python train.py --hop_length=160 --input="log_mel" --qk_norm=false --num_labels=29 --beta1=0.9 --batch_size=256 --epochs=42.9 --lr_schedule="step" --warmup_steps=2620 --weight_decay=0.0
Rows from block 2, named by matrix and row number. Each number is 128 + 32 x the weight over its row's rms, rounded and kept within 0 to 255. All counts start at 0. After the name is the row's rms in percent of the matrix's.
# pw1: conv module expand (GLU, value and gate stacked) (model.blocks.2.conv.pw1.weight, 256x128), inputs 0-127
pw1.106 098 [109 153 148 110 152 112 116 109  65  73 162 143 136 145 143 142 156  97 130 117 136 119  94 144 154 102 144  97 151 147 102  88 124 130  63 153 151 101 126  89 147 124 112 110 109 107 117  78 197 124  77 106 154  65 103 109  69 108 134 121 137 153  91 104  98 163 208 168 126  80 116  90 144 111 120 191  76 133 119  36 145 169 105  62 150 134 174 145  72 124 119 144  48 155 112 105 105 140 126  45 151 124 106 107 127  90 121 115 153 131 155 197  86 158 101 128 148 158 127 102 129 120 100 145  95 104 105 158]
pw1.107 101 [ 92 110 166 164 173  73 168 125 122 135 106 120 142  62 124 192 126 142 104 131 188 140 138 148 131  84 190 140  95 161 113 165 180 135 114 119 103  93  91 153 129  54  97  62 108 132 162 144 128 155 144 154 120 102 115 122 126 129 141 178 125 148 118 173 173  92  78 157  97 146  59 145  69 110 105 197 149 124 145 142 145 162 127 129 157 121 154 191 102  91 152  80 170 137 183 117 133 103  81 112 169 134 119 139 104 149 118  52 107 105 141 135  97 122 114 103 161 137 208 155 118 151 124 133 160 121 154 185]
pw1.108 107 [157 158  48 122 168 199 134 164  98 122 121 180 148 139  73 109 129 127 137 131 116  85 136 113  88 127 116 112 166  93 148  61 127 177 133 112 164 110 140 107 117 134 124 179  75  99 115 148 130 177 151 211 186 129 154 164 171  89 133 174 122 143 139 115  87 153 100 117 162 170 120 118 107  86 152  71 145 108 124 151 126  70  91 123 180 168 190 166 147 143  52 178 136 121 129  87 189 120  96 102  97 100  72 101 142  88 156 106 144 141 163 144 130 161 140 136 123 115  72  98 114 110 129 126 151 157 136 115]
pw1.109 106 [152  81 129  88  85 111 109  69 149 121  95 126 109 123 110 104 113  84 148 148 144 108 140 145  92 102 152 145  93 104 110 136 138  90  87 159 101 107  65 174 114  58 113 117  90  98 132 123 125 132 118 103 122 125 124 119 127 110 121 140 103  71 114 115 118  93  51  98 110  72 107  51 137 123 100 112 104  79 146 111  88  85  83 117 111 106 128 155  67 125 203 114 223 115 111 140 125 106  99 135 146 136 125 138 139 146 112 131 133  98  70  82 136  94 132 109 193 101 186 125 170 164 193 124 164 135 137 211]
pw1.110 092 [141 103  76 114  91 116 130 146 123 172 162 103 140 109 136 197 101 168 161  77  86 105 165 114  61 141 204 124  95 113 180 135 155 159 161  71 128 117 179 198 152 152 152 144  99 138 113 106 148 130 125 155 111 165 168 141 175 144 141 145 111  87 125 133 154 140  93 153 137 160 213 112 105  89  92 127 140 134  93 179 123  85 103  86 118 102 110 116 137  99 148 150 151 119 172  43  78 136 154 119 170 109 129 154 165 158 142 185  87  99 103 105 116 130  76 160 130  82  94 184 127 136 132 134  90  88 123 141]
pw1.111 100 [152 115 122  95 140 128 145 152 178 103 154 173 138 142 134 154  99 131 181 159 152 145 146 133 155 107 146 111 140 122 217 128 136 135 168 133 194 190 144  98 127 124 123 127 118 209 172 112 110  94 172 171 136 151 151 132 170  89  97 130 146 115 134 137 163 142 118  93 123 168  98 139 144 129  85 114 148 129 125 126 156  83 111 160 167 123 154  92 160  96  93 168 149 119 177 137 141 185 157 230 111 114 151 128 153 107 167 163  80 255 141 106 139  94 186 130 101 120  98 136 113 122 136 157  94 182 124 127]
pw1.112 083 [ 88  88 118 121 133  93 113 118 159 132 177 121 109 140  92 123 122 160 123 108 128 129 138 127 161 118  79  63 134  61 209 110  88 187 155 131 117 162 105 121  91  71 159  94 124 108 156  89 157 116 116  95 106  99  64 173 112 129 114 152 120 149 138 128  93 136 152 139 128 135 117 189 120  87 159 151 118 141  63 106  84 185 142 191 160 127 120  93 193 203 157 202 122 178 163 114 134 134 147 136  94 190  96 110 117 106 156 106 150 170 113 105 158 140 155 113  93 202 150 100 142 149 148 157 148  99 120 154]
pw1.113 090 [122 147 109 114 101 112 143 104 127 140 124 130  98 139  79  81  99  74  91 127 138  68 115 175 182  84 123 135 171  97 108 149 107  99 122 121 168 142 155 157  73 123  77 153 161 151 133 155 131 136 172 153 133 166  66 159  89 140 170 134 131 119 129 149 112 139  58 136 145 141 145 144 127 182 174 145 208 107 125 130 145 113  58  97  99  81 109 100 114 119 158  82 183  99 166 149 155 128  83 157  68 147 145 175 101 127  76 167 129 122 140 125 131 113 130 191  93 142 154  82 141  86 126 111 166 186  54  78]
pw1.114 110 [118 138 107 157 152  85 139  94 148 148 105 166  94 125 129  81 166  85  94 122 141 169 109 180  96  90 187 116 185 144 162 107 122 121 137 131 133 139 116  94 105 127  79  90 173 103  76  42 161 136 150  67 128 115  95  93 112 115 139  87 151  57  96 115  64 126  84 148 119 108 130 143 102 118 133 103  98 171 119 183 108 110 138 100 125 111 121 107  88 132 120 123 114 132  58 105 193  98 130 152 131  64 156 144 126 123  72 112 142 114 131 171 156 102 107 125 184  89  91 119  78 168 128  63 106 169 187 160]
pw1.115 095 [154 130 136 140 137 116  75 119 125 155 101 119 189  90 127 136  63 138 139 162 151 143 108 136 133 161 117 122 156 163 154  93 142  43  78 125  92 107 104 147 153 187 102 115 107 134 117 126 119 165 184 136 131 125 123  98 137 255 180 131  94 147 116 136 124 127 103 115 113 131 155 178 105 162 161 112 142 149 145 153 137 140 139 144 108 141  98 148 100  87 152  66 138  84  52 130 155  93 133 110  99 112 146 155 110 179  83 143 219  42 142 126 159 110 129 112 145  83 152 154 135  93 103  99 117 110 120  92]
pw1.116 106 [101 112 125 101  76 111 106  81 123  90  90 116 106 117 170 183 122 147 169 152 135 122 116 175 122  98 135 124  88  95  86  70 150  68  96 117 100  88  54 154  72  74 158 110  79 121  92  99 135  79  81 102 104 103  94 100 138  97 118 156  56 163  73 145 136 140 118 122 108 110 113 103 127 111 114 130 110  70 112 136 124 162 131 144 124 195 123 159 130  98 125 138 154 136 119 139 125  84 136  83 159 159 188 105 132 148 146  97  75  81 105 145  86 136  84 121 165 101 175 111 156 142 215 154 176 115 126 178]
pw1.117 107 [126 154  86 164 151 118 145 130  93 138 161 155 113 106  77 216 155 192 170 122 164 141 157 114 141 100 169 100 115 179 129 124  68 115 148 106 135  94 115 120 147 198 103  93 154 139 109 128 119 143 157  91 161 146  94 105 173 100 152 100 138  90  87 169 114 144  96 129 143  93 146 114  82  81 131 154  94 118  67 137 126  95 164 125 128  89 143  85 142 121  94 159 131 123 111  84 174  96  71 145 123  76  50 150 103 153  96 156 134 140 116 107 149 165 116  80 136  92  26 100  83  91 127 115 109 119  95 171]
pw1.118 104 [139 121 127 138 101 150 102 101 128  93  82  73 140 148 167 119 139 154 143 154  62  58  93 123 107 150 118 158  91 109 118 194 161 139  73 113 117 140 136 157 161  99 149 108 146 134 115 150 113 174  85 167  99 148 147 109 112 148 137 116 139 125 157 124 143 123 122 161 181 164 129 121 144 127 131 172 195  65 134  81 113 145  71 199 108 201 137 145  83 115 213  82 161 147 117 126  22 154 141 147 191 158 153 133 151 114 123 101 153 142  97 137 122 101 139 125  92 196 138  96 117 130 159 164 126 104  92 108]
pw1.119 114 [155 175  71 125 160 163 140 117 120 112 147 120 121 151 101 105 157 113  73  88  65 115 124  68 113 175  91  78 180 102 131 152  45 183 151 132 119 112 134 132 133 112 141 154 140 117 124 158 157 101 114 150 156 139 108 132 154 140 100  82 151  60 132 152 108 126 152 146 196 167 153 156 155 149 138 103 114 158 142 145 113 153 140  87 122 138 130 144 162 155 142 194 132 166 104 120 107 150 174 105  73  60  67 138 124 150 169 114 135 130  69 154 165 186 116 163  97 178  71  98 140  77  65 118 178 129 151 100]
pw1.120 108 [113 113 142 130 144 124 124  98 158 116 137  89 100 155  90 119 194 177 134 130 137 205 125 137  93 134 128  76 111 145 128 163  55 162 130 119 161 117 136  93 151  97 138 140 151 123 192 164  79 151  96  99 162 115  82 187  81 107  62 169 128 109  71 105  37 181 138 168 174 142 166 100 152 158 118 151 125 149 159 156  62 157 119  97 153 176 112 138 153 130 117 152 125 125  98 129 113 168 154 109  82 117 121 143 133 151 110  67 101 125 145  91 140 165  95  98 174 153 138  75 163 110 128 167 191 128 134  90]
pw1.121 105 [ 99 100 141 129 104  77 144 135 143 150 147 130 144 110 164 110 131 137 126 177 147 184 131 168 139 141 167 108  95 177  69  60 115 111 156 153 126  85 105 104 122 176 176 152 133 133 130  98 123  55 158 100 180 170  63  89 109 112  86 158 143 124  80 128  71 130 125 124  88 131 139 153 104 173 108 115  58 158  94 150 169 152 155  69 156 104 143  75 130 124 109 159 128 132 108 152 185 117 179 133  82  68 179 112  92 171 136 183 135  67 131  82 146 141  87 158 200 107 111 123 107 134 131  95 142 115 133 140]
pw1.122 090 [159  92  89 141 158 102  72 100 192 130 123 150 149 129 141 146 111 131 142 166 182  94  79 130 168  98  90 103 132 100 177 180 107 172 170 125  89 122 162 174 140 154 136  62 183 119 142 116 138  86 109  93 131 137 102 109 108 131  87  53 141 149 125 144 164  54 158 123 140 138 143  79 111 138 147 109 103 114  87 102 153 137 105 119  96  76 130  83 114 146 185 128 146 134 169 132  80 169 122 152 105 173 122 121 125  88 119  97 196 208 116 167 178  69 103  92 142 174 118 110 102 146  98 137 160  87 155 121]
pw1.123 108 [151 108 139 168  93 113 177 119 132 199 110 118 134 158 181 173 186 174 136 149 103 143 134 113 138 171 157 179 111 191 135  93 148 121 116 129 111 154 140 164 179 157 166  95 162 115 116 153 126 124 108 121 113 174 121 123 118 212 160 144 189 149 136  86 145 123 166 126 100 157 112 161 115 175 145 145 121 181 182 144 173 136 164 120 157 116 147  96 136 120 142 144  32 123 122 101 125 121 156  97  88 147 208  99 127 103 124 144 130 111 159 117 159 120  99  94 152 163  82  93  36 158 163 160  97 146  98  90]
pw1.124 076 [129 129  89 126 148 164 107 114 146 117 121 153  67 182 157  97 111 164 172 181 177 174 130 155 140 127  74 141 110  98 144 126  98 183 144 155 140 204 161 139 146 130 151  84 131 125 104 110 155 136  83 139 100 146 131 147 117  92 135 131 147  63 162  79  91 143 216 131 155 117 168 101 149 126 166 190 163 131 177 100 115  84 164 128 104 118 105  65 118 123 100 133  67  94 154 103  96 125 145 158  90 172 101  93 116  73 131 172 115 124 181  84 148 171 137 100 156 160  93  88  92 105 157  83 160 141  99  90]
pw1.125 107 [111 136 116 131 146  70 132  97 141 165 108 171 117  78 195 155 116 176 151 126 152 141 109 186 125 175 130 127 142 123 142 121 161 127 164  42  51  97 101 176  89 131 117 140 126 124  53 110  57  78 119 122 133  87 102 110 131 144 128 158 119 181  94 150 123 131 140 134 121 146 132 134 141 114 105 100  41 148  83 134 165 121 157  92 132 136  99 158 172 127 112 143 133 130 113 119 126 107 207  79 102 139 192 110 156 103  87 120 121 117 176 173 108  85  93  97  69  98 100 146  89 153  92 134  73  89 123 123]
pw1.126 103 [117 149 153 149 137 221 155 173 132  68 114 146 149 109 118  93 129 150  87  68 142  88 154 103 109 165 144  78 150 148 160 167 141 127 122 130 155 189 137 166 147 170 105 147 165 139 184 127 180 160 145 182 125 125 176 138 119 158 143 132 135 136 162 121 141 128 132 168 174 130 169 196 132 129 137 103 156 105 105 123 136 142  98 198 122 206 118 143 186 122 117 141  79  93 164 118 106 125 137 146 179 143 112 127 159 136 169  79 142 138 119 153 132 171 131 163  63 149  63 107 129  61  75 112 148 173  77 108]
pw1.127 103 [154 124 144 145 145 184 122 156 200 104 196 135 135 147 119 192  79 137 149 112 156  89 156 132 158 156 141 100  83 139 103 100  97 102 155 147 120 100 178 130 152 138 106  13 124  27 115 211 127 163 114 210  77 136  43 146  96 143 131 164 142 150 162 152 134 113 160 182  85  98  88 131  90 125 112 122 127 109 123 122 163 123 114 136 180 141 115 141 116 155  82 174 129 111  87 138 105 143 123 156 111 107 134 170  95 112 129 160 134 152  94 113 104  95 114 137 129 101 145 145 119 134 105 128 106 163 145 137]
pw1.128 102 [109 155 150 122 163 128 117 120 120 116 112 128  78 100 108  96 129 116  62 153 105  99 152  73 129 151 122 147 105 130   5 136 120 134 143 123 133 144 108  98 124 154  77 138 130 124 100  79 152 181 154 131 163 143  61  74 115 120 110  60 108 147 138 102  84   0 137 119 111  56 137 145 144  58  96 123 154  95 172 109 126 160 127 173  84 110 143 159 144 128 106 121 110  99 122  78 119 119 152 112 111  91  79  79  99 147  87 111 146  84 128 137 132 140 127 109 109 124 140 136 114 120 164 105  94  89  93 119]
pw1.129 112 [160 129  94 147 201 169 131 116 122 124 152 134 150 136 173 125 102 113 127 142 110  67   9  80 130 129  97  55 127  89 138  90 138  62  77 115  85 104  72 123  47 159 132 125 140 149 125 114 105  72 179 138 129 108 152 115 149 159 146  72 114 135 134 116 180 103 148 102 137 117 147 170  96  93 111 105 126 139 118 162 133 157 185 147 109 150 117 127 140 160 112 145 137  92 141 121 129 119 158 134  93 122 128 133 143 142  65 176 159 102 160 135 172 124 148  96  85 112 175 162 110  73  89  79 143 104  60 122]
pw1.130 113 [105 108 129 130  93 118  99 165 138 159 133  47 130 122 158 174 103 122  79 113 142 142 133 152 106 112 190 120  77 122 138 152 201  85 109  64 117  64  90 120 125  92 127 112 105 157  85 143  60 101 173 152 131 121 113 147 101 130 107 134  70  95  83 115 115 123  81 121 122  91 112 112 181 134 123 162 116 125 107 169 122 173 151 139 119 132  89 190 134  86 133  98 159  88 123 157 108  80  87 137 156 147 167 162 150 183 109 118  99 112 111 122  94 163  88 105 129  77 157 206 143 131 180  58 103  97 166 157]
pw1.131 075 [120 163  89  82 117 165 117 154 151 140  91 134 129  73  55 165 176 154 148 105 170 113 100  88 103 144 131 161 133 142 154 154  90 153 173 156 102 157 135 122 193 134 175 121 164 152 201 129 142 163  90 165 122 142 158 157  93 154 112  91 164 117 131  84  80 149  94 108 121  98 133 143 115  87  71 130 109 157 128 146 142 118 172 125 168 120 145 160 183 194 122 148 195 165 114 118 179 146 109 150 151 129  65 121  73 155 153  91 143 161 144 177 136 109 136 176  90 186  68 123 142 136  55 141 131 123 134 142]
pw1.132 095 [132 149 152 110 104  65 120 121  99 129 128 147  71 117 183 140 136 141 157 136 150 189 173 151 194  96 140  88 142 133  92 106 144  94 146 172  96 129  70 169 124 152 181 131  85  97  51 138 102 163  95  99 136 141 111 131 111  96 150 117 114 119 122 117 156 120 175 112 117 143 108 158  97 146  66 130  49 109 132 123  99 140 139 104 100  89 102 140 102 118 106 174 119 105   6  87 127 100 134  78 160  91 112 128 102 127 121 128  52  92 119  82  92 145 120 125 134 140 173 168 156 176 131 136 126  83  84 160]
pw1.133 103 [ 97  93 160 122 104 117 181 104 148 111  90  95 130 118 108 133 153 151 148  88  93 150  83 114 138 127 130 114  97 157 145  78  67 110 116 198 135 129 156  84 125  93 113 119 111 150 166 138 199 103 130 111 113  96  76 111 151 100 121 134 128 118 150 108 160 136 132 163  92 155 170  96 165 109 119 149 138 152 174 110 145 122 139 133 103 143 139  62 101  88  63  94 124  90  90  92 114 142 116 100 132  96  89 130  98  31 158 112 123 130 159 116 137 133 132 100  87  75 122  41  51 178  75 128 100 168  55  98]
pw1.134 086 [160 135 155 116 176 123 136  97 128 143  95 126  81 158 167 123 211 121 171 192 134 137 105  72 171 122 121 104 131 101 159  71 145  76 137 135  95 115 157  94 173 114 149 109 175  97 115 101 186 142  96 162 118 125 145 130  85 170  96 146 146 175 157 115 155  93 121 121 142  49 123 165 106 116 173  87 134 119  99 107  76 149 140 167 127 172 156 148 141 196 170 101  95 145 109 156 173  50 122  64 128 150 135 106 126 103 107 119 158  74  83 129 157 158 126 138 155 130 160  87 144 151  80 125 182 128  78 125]
pw1.135 102 [142  93  71  85 103 101  57 124 138  98 146 144 141 212 103 135 150 143 148 184 126 126 112 110  85 104  89 160  96  89 144 138 103 129 123 160 141 182 134 107 121 162 129 127 111 139 172 173 163 151  85 189  80 120 104  98 109 124  79 158 154  76 105 105  64 156 129 104 145 141 104  56 113  64 124  98 144 105 140 111  87 155 113 179 126 193 121 167 122 119 149  88  91 152 108 197 121 117 104 151 125 122 114 102 153 163 185 116 144 159 118  92 119  84 146 126 196 152 147  99  97  77 146 112 114 105 168  79]
pw1.136 088 [ 72 155 151 134 112 125 144 150 118 148 142 154 116  85 129 134 110 124 111 141  81 127 154 110 138 111 170  86 134 164 136  99 171 109 127  91 102  82  83  77 101  84  93  90 182 149  93  83 105 143 134 150 129  81 188 116 134 150 205 108  95 127 132 108 121  68  94 138 103 110 100 123 146  94 171 142 125 130  95 169 159 155 159 127  72 189 149 122 111 162 122 136 145 108  38 102 137 102  28  79 143 135 150 129  97 142  82 111 176 100 123 135 162 120 121 103 171  82 119 100  95 126 156  64  82  89 149 173]
pw1.137 099 [160 159 145 137 125 195 163 153 122 171 127 105 186 106 145 157 200 141 127  77 149 130 101  75  85 137 189  77 131 117 141  89 155 113 106 111 132  72 151  95  94 113 140 150 110 111 124 173 170 141 128 131 117 117 196  77 108 141 171 126 115  72 148  88 176 127  97 176  95 142 127 146 124 108 187  93 142 110  94 189 135 143 217 119 129 116 161 150 147 136 133  93 116 156 119  95 167 104 104  95 165 133 156 157 133 111 119 175 119 100  91 153 150  99  60 131 118  95 131 142 132 125 120 190  79 152  66 180]
pw1.138 114 [108 107 127 136 145 109 126 116 186 127 158 130 114  74 123 101  90  70 116 133 109  72 119  79 177 112  95  59 195 111 112  68 130 111 130 102  83 141 115 130 105 160  84 147 160 121 101  67 111 121 189  92 121  82 121  88 175 141 121 108 108 160 149 150 159  78 127  45 114  99 126 177  85  77 156 106  49 100  80 122 139 102 180 140 121  78 138 136 132 142  82  81 149 117  91 118 167  98  89 149  90 145 138 134 106 116  94 159 165 127 141  99 150  94 164 120 131 112 101 109 102 105  84  95 106 156 149 181]
pw1.139 132 [ 98 103 107  76 138 137 140 116 138  88  87  63 115  93  83 101 103 101  99  84 105 103 118 132 119 158 160  60 141 100 147  96 157 106 137  97 126 115  83 105  75 109  72 182  78 123 120 140 119 107 103 143 136  95  97 105 129  79 103 160  66 142  91 147 170 133 102 138 124 118  79 131  60 136 159 137 130  70  75 132  95 103  76 124 121 178 116 200 130  85  71  95 192 111 128 159 144 141  89 113 154 153 112 155 144 171 135  75 109 124  70 167  77 182 110 142 110  91 147 136 143  89  79 117 155 133 124 133]
pw1.140 101 [ 59 130 141 146 159 141 127 171 107 131 141 113 128 132 103 128 151 176 111 193 122 123 163  99 111 140 182 131 149 154 160 104 124 139 191 142 101 148 177 138 127 100 155 146 173 147 156  75 154 158 119 142 161 182 106  88 152 165 145 159 100 110 132  87 143 128 157 172  89 202 128 153  73 107 147 193 160 159 127 173 184  85 119 146  95 148 176 121 186 157  81 144 137 167 167 131 179 148 126 138 128  90  79  95 149 183 192 118 175 148 140 161 197 116 123 111 144 121  81 170  97 153  96  98 157 162 124 140]
pw1.141 093 [118 128 138 158 174 182 188 133 120 151 138 147 150 102 152 126  93 123 123 176 100 148 136 113 175 178 114  80 134 145  91 157 125  77 140 136 130  68  71  86 109  91 150 113  96 114 105 132 123  57 114 101 123  78 114 183 110 134 146 109  79 118 141 155 124 131 148 120 121 113 130  99 171 117  99 199 153  69 132 115 138 154 149 113  98 129 134  34  97 120  62 104  87  87 108 155 133 114 129  93 122 142 101 103 167  84 119  83 130  34 105 111 165 113  81  50 146 180  98 102 134 135  83 119 157 130 109  99]
pw1.142 104 [ 91 120 151 131 138 132 165  90 137  93 120 135 128  95 110 146 117 109  75 114 132 125 115  85 171 149 127 114  79 125 154  82 151  61 136  84 107 153  68  81 156 154 144 158 107 149  67 112 163 139 144 133 101  76 100  57 102 106 135 164  96 218 142 179 131 123 118 152 103  90 149 139 122 134 160 109 161  85 131 119 176 105 109 125  93 144 140  65 105 102  23  77  80 107 135 105 148 114 118  86  97  92 137  92 162 145 160 119 131  71 108 140 119  87 105 113 170 144  58 155  83 146 108  99 102 101 116 106]
pw1.143 090 [159 117 152 130 177 126 162 193 152 122 157 130 119  97 119 174 135 192 201  93 141 203 140  93 134 156 110  61 163 111 144 135 110 185 205 130  99 211 156 121 125 139  95 128 128 146 148 105 102  98 190 111 201 178 130 131 135 129 107 157 116 159 144 153 105 115 138 129  96 146  92 125 133  98  89 135 131 141 113 129 150 107 165 132 139 108 146 101 169 139  69 154 148 133 155 110 152 152 118 135  64 168  82  90 133  97 116 124 130 148 158  67 160 176 102 105 123 115  59  87  92 116 104 128  64 171 147 131]
pw1.144 094 [150 144 126 161 109 121 170 196 159 193 131 152 165 114 169 159 127 153 124 155 153 151 177 130 121 143 139  80 146 130 151 125  95 132 171 151 130 142 162 116 141 133 118 187 134 143 149 117 159 110 180 170 169 142 112 120 152 161 106  82 183 121 164 148 128  98 190 179 138 126 167 134  85 135 128  99  70 143 130 190 183 156 181 127 119 114 119  88 212 165 130 199  97 124 104  83 168 149 154 107  77  80 122 141 119 130 106 130 154 144 187 129 171 147 142 163 152 131  76 100  69 145  79 126  84  87 172 128]
pw1.145 101 [193  87 140 145 175 118 124 208 179 164  90 137 136 144 172 158 157 105 188 167 136 153 127  85 111 159  86  54 140 147 123 100 115 136 140 151 144 135 135 111 110 129 140 121 119 111 167 157 163 166 128 136 162 103 154  72 169 133 146 107 162 103 182 116 180 117 145 129 144 127 126 142 114 156 177 124  89  84  96 133  82 154 222 204 103 164 167 156 133 133 213 140 145 115 103 103 163 126 176 122  83 140 117 110 109  93 164 171 141 158 110 176 130 145 161 137 128 140 185 162  92 109 113  89 106 120 109 159]
pw1.146 102 [177 138 175 165 115 179 111 155  68 188 129 115 118  68 159 145 105 138  86 132 150 122 163 107 168 165 147 131 152 144 112 180 147  51 124 104 130  96  91 112 125 146  72 152 171 132 137 102 112 125 194 122 132 139 198 135 122 121 117 153 114 171  97 148  92 118 122 170 196 125 118 162 140 160 100 124 149  97 137 174 163 151 115  95 152  93 189 179  56 162 175  76 147 110 130 126 159 151 158 136 156 129 118 175 116 152  61 130 104 116 193 124  99 122 109 184 155 175 149 166 110 110  92 124  95 142 135  98]
pw1.147 104 [127 161 106  99 135 157 155 166 137 141 101 104 176 106  54 108 164  82  63  65 148  89 190 105 150 130 175 100 155 161 155 148 116 137 147  89 152 153 109  48 110 141 118 145 151 143 149 105 133 180 128 130 178 106 163 165 114 157  96 119 126 159 122 113  44 131 134 144 171 127 144 173 130 130 116 131 141 194 137 189 140 159 132 132 114 146 123 133 188 176  75 163 116 155 139 109 130 192 129 133  87 134  84 146 136 101 146 138 134 107 171 123 183 182 118 136 130 135  93  82 138  82  50 132 125 137 191 150]
pw1.148 107 [ 64 163  86 131 125 150 176 148 118 123 156 122 160 125 122  97 127 151 150 107 118 135 160  86  91 212 102 109 215 141 170  77 107 143 178  95 143 153  95 136 136 171 100 146 140 157 166 112 141 118 118 167 111 133 158 102 141 133 136 138 137 131 151 134 128 105 154 178  98 123  74 170  66  76 120 165 152 147 111 147 151 126 146 147 126 108 153 147 198 167  53 101 138 148 156 114 172 151 116 111 146 156  21 112 115 149 155  92 177 126  88 175 158 139 135  97  80 158  82 146  96 116  71 104 150 154 115 158]
pw1.149 105 [ 89 102 100 166 118 148 150 104  88  57 171 121 123 123  77 121 162  97  93 107 104 147 104  96  76 186 151 129 101  99 131  99 144 123 129 103 164 147 127  46 155 120 109 130 141 116 128  90 151 162 122 151 107  80 165 168 180 112 100 126 121 137 103 113 122 109 130 137 205 149 100 123 127 131 131  84 150  49  46 152 130 142  94 116 125 125  99 166 131  76 101  79 134 173 127 121 155 148 106 118 168 115  75 150 151 213 158  80 146 114  91 131  87 126 115 108 107 140  75 159  93 155 118 189 141 149 201 114]
pw1.150 105 [114 166 157 175 174 123 152 157 118  61 130 136 139 123 166 111 115  96 182  88 140  95  60 128 154 160 123 126 146 145 121 119 107 159  92 179 150  93 134 143 116 108 137 122 139 115 157  99 200  56 146  90 113 107 111 111 127 145 156 150 130 138 185 160 133 112 223 157 102 103  80  43 147 122 128 165 104 114 105  48 134 158 111 127 108 115 148  95  58 112  97 110  93 117 110 145 142 120 155  62 115 190  80 101 110  87 107  70 132  85 167 123  95 136 109  81 111 132 138  74 116 127 100 120  94 139 119 120]
pw1.151 097 [ 78  48 179 148 100 158 121 115  95  94 161  97 129 140 101 113  87 110  96 137 153 152  58 123 146 103 145 153  92  96 121 127 193  99  92 134 114 106 125 109 136 151 123 168 121 123 126 138 139 129 106  75  38 117 108 137 137  96 141 146  93 151 101 131 140 100 107 114 112 121 127 155 144 164 134 124 158  76 123 114 130 135 119  99 109 159  58 123 100  49 179  92 157 114 106 129 103 133 106 112 162 172 151 138 164 137 138 106  92 114  93 125  63  71  67  94 130 114 138 152 137 158 190 239 151 109  76 104]
pw1.152 099 [130  40  82  91 146 103 107 142 123 119 150 162 100  96 118 113 135 112 152 148 157 103 154 126 114  95 159 145 160 115 132 133 131  82 157 101 162 145 143  73 112  87 102 136 113 128 203  97 119 155 142 117 155 154 159  68 139 136 156 127  97  81 158 142 150 121  86 131 107  87  77  56 101  87 191 159 178 127 150 149 141  86  75 161 125  88 112 102  82 155 112  97 129 153 125 187 133 121  86 164  84 109 157 134 108 145 160 103 143 149 107  77 189 129 183 153 140  96 134  92 132  96 189 116 103 219 161 145]
pw1.153 089 [143 145 124 107 131  97 127 134 138 124  98 128 149 117 103 150 166 117 154 134 127 211 152  81 136 130 140  78 171 141 124 109 112 151 174 161 114 150 122  72 126 153 176 164 138 128 155 114 110 159 138 114 151  93 141 119 125 156 110 127 138 119 118 124 153 115 121 107 122 133 146 136  33  72 131  99  72 146 154 148 103  85 181 101 156 117 143 104 168 174 122 178 164 172 139 109 196 125 158 105 120 110  81 110 129 102 160 142 174 134  98 166 186 161 122 132 205  99 140 132 188 131  46 129 156 171 113 249]
pw1.154 108 [108 119 141 141  98 104 107 123 145  72 153 127 173 132 172 101 132 117 103 100 122 139 129 210 105 162 129 145 114 162 123 204 202  95 141 116  77 123 124 122  85 151 163 152 126 127  74 145 133 108 108 148 137 120 126  97 107 105 140 116  77 135 131 113 174  95 138 161  80 132 181 141 142 140  75 121  60 104 129 124 118 179 121 101  52 100  83 118 152  88 127 123 165  92  83 151  67 155 215 105 142  68 133 146 125 143 132 115 100  94  99 159  96 114 111 121  71 170 158 184 148 179  78 132 166  84 119 148]
pw1.155 094 [153 113  99 147 115 126 155  96 106  75 114 143  96 116  72  89 100  88 145  97 169 101 125 159 161 200 155 119 183 116 128 146 145 144 156 122 189 148 152 108 167 181 101 162 137  96 174 104 119 149 183 139 151 174 130 103 132 177 138 125 123 118 179 125 128 135 123 161 125 116 115 145 113 129 203 114 138 150 121 128 103   0  62  76 107  80  94 101  81 136 117 113  86 133 122 129 144 156 125 115  69 113 108 175 149 124 149 164 139 116  86 129 174 147 126 124 124 106 101  70 129  74  94 171  82 166 140 137]
pw1.156 096 [160 134  82 116 122 150  96 141 143 157 109 138 155  98 136 190 183 211 218 219 145 151 162 134 149 164 159  78 154 177 138 101 129 145 173 134 107 159 136 139 155 182 125 131 137 164 173 130 153 195 147 133 137 122 107 165 153 170 177 114 152 152 158 145 143 111 131 116 145  95  53 125  89 111 158 109  95 115  43 105  74  69 117 138 123  99 102 133 141 139 128 192 142 109 101 153 203 112 152 140 110 124 125 110 128 109 130 130 175 181 152 144 105 101 152 117 120 127 128  74 140 105  92 145 140 151 111 144]
pw1.157 098 [109 164  87  93 133 116 138 107 139 135 127  90 125 132 134 107 105 105 128  55 106 109 139 119 111 149 153  97 157 163 109  14  66 169  92 128 158 110 124 150  76  98 104 138 136 145 103  83 116 103 134 143 151 194  85 144 149 171 188 136 158  76 128  91  90 150 118  99 116 171 126 138 151  83 132  91 165 152 114 160 114 122 178 112 148 117 122 107 162 168  50 163 117 161  58 165 126 124 158 145  54 155 142 132 104 108  97 131 113 101 181 152 170 132  88 112  93 136 144  83  76 126 103  87 174 164 157 126]
pw1.158 095 [142 191 149  59 110 137 122 120  86 145  44 101 116 104 168 126 116 132  85 128 102 134  97 153 163 169 152 114 141  95 132 132 210 200  84 105  61 122 110 125  79 170 141 151 136  57 112 177 131 160  98 151 138 151 150 103 137 115 118 129 146 135 106  77 116 131 124 126 140 116  78 141 155 124 158 127 131 126  97 181 181 144 124  89 109 110 112 164 142  99 174 170 153 124 139 171 164 149 109  65 115  94 101 141 113 104 115 180 106  84 131 180 123 121  90  97 132 154  96 183 167 164 131 201 127 100  73 102]
pw1.159 086 [146 119 133 105 157 165 117 187 139 126 134 151 139 165 115 109 151  47 138  67 120 110  94 143 167 127 118  62 109 135 116  93  89 159 106 132 143 154 118 120  61  69  53 148 152 155 112  75 175 143 105 148  59 127  95 151 118 127 164 101 200  80 121  76  96 133 131 119  85 134 106 127 161  97 134  94 122  59  67  73 150  98 101 160 177 131 156 135 138 139 141 131 204 136 121 186 140 104 113 166 143 149 124 144  83  92 139 137 173 135 111 135 163  72 181 127 131 107 118 110  78 148 122 110 103 161 138 119]
pw1.160 099 [ 79 100 132 100 142 155 161  70 103 125 184 102 184 105 108 119 134 145 149 117 112 161  93 124 143 152 189  53 114 186 128 109 192  80  51 140  77  84 111  47 151 154  86 133 126  94  88 109 144 127 105 144 118  93 131 170  81 161 103 135 108 105  82  88 152 159 106 162 142 121  81 125  98 111  98 116  75 112 121 176 128 114 131 138 169 117  90 161 117 115 136 106  92 153 127 166 145  93  98  79 135 136  91 166 146 113 128 123 163  78  86 150 150  86  60  97  98 107 114 103 169  78 125 119 150 136  91 129]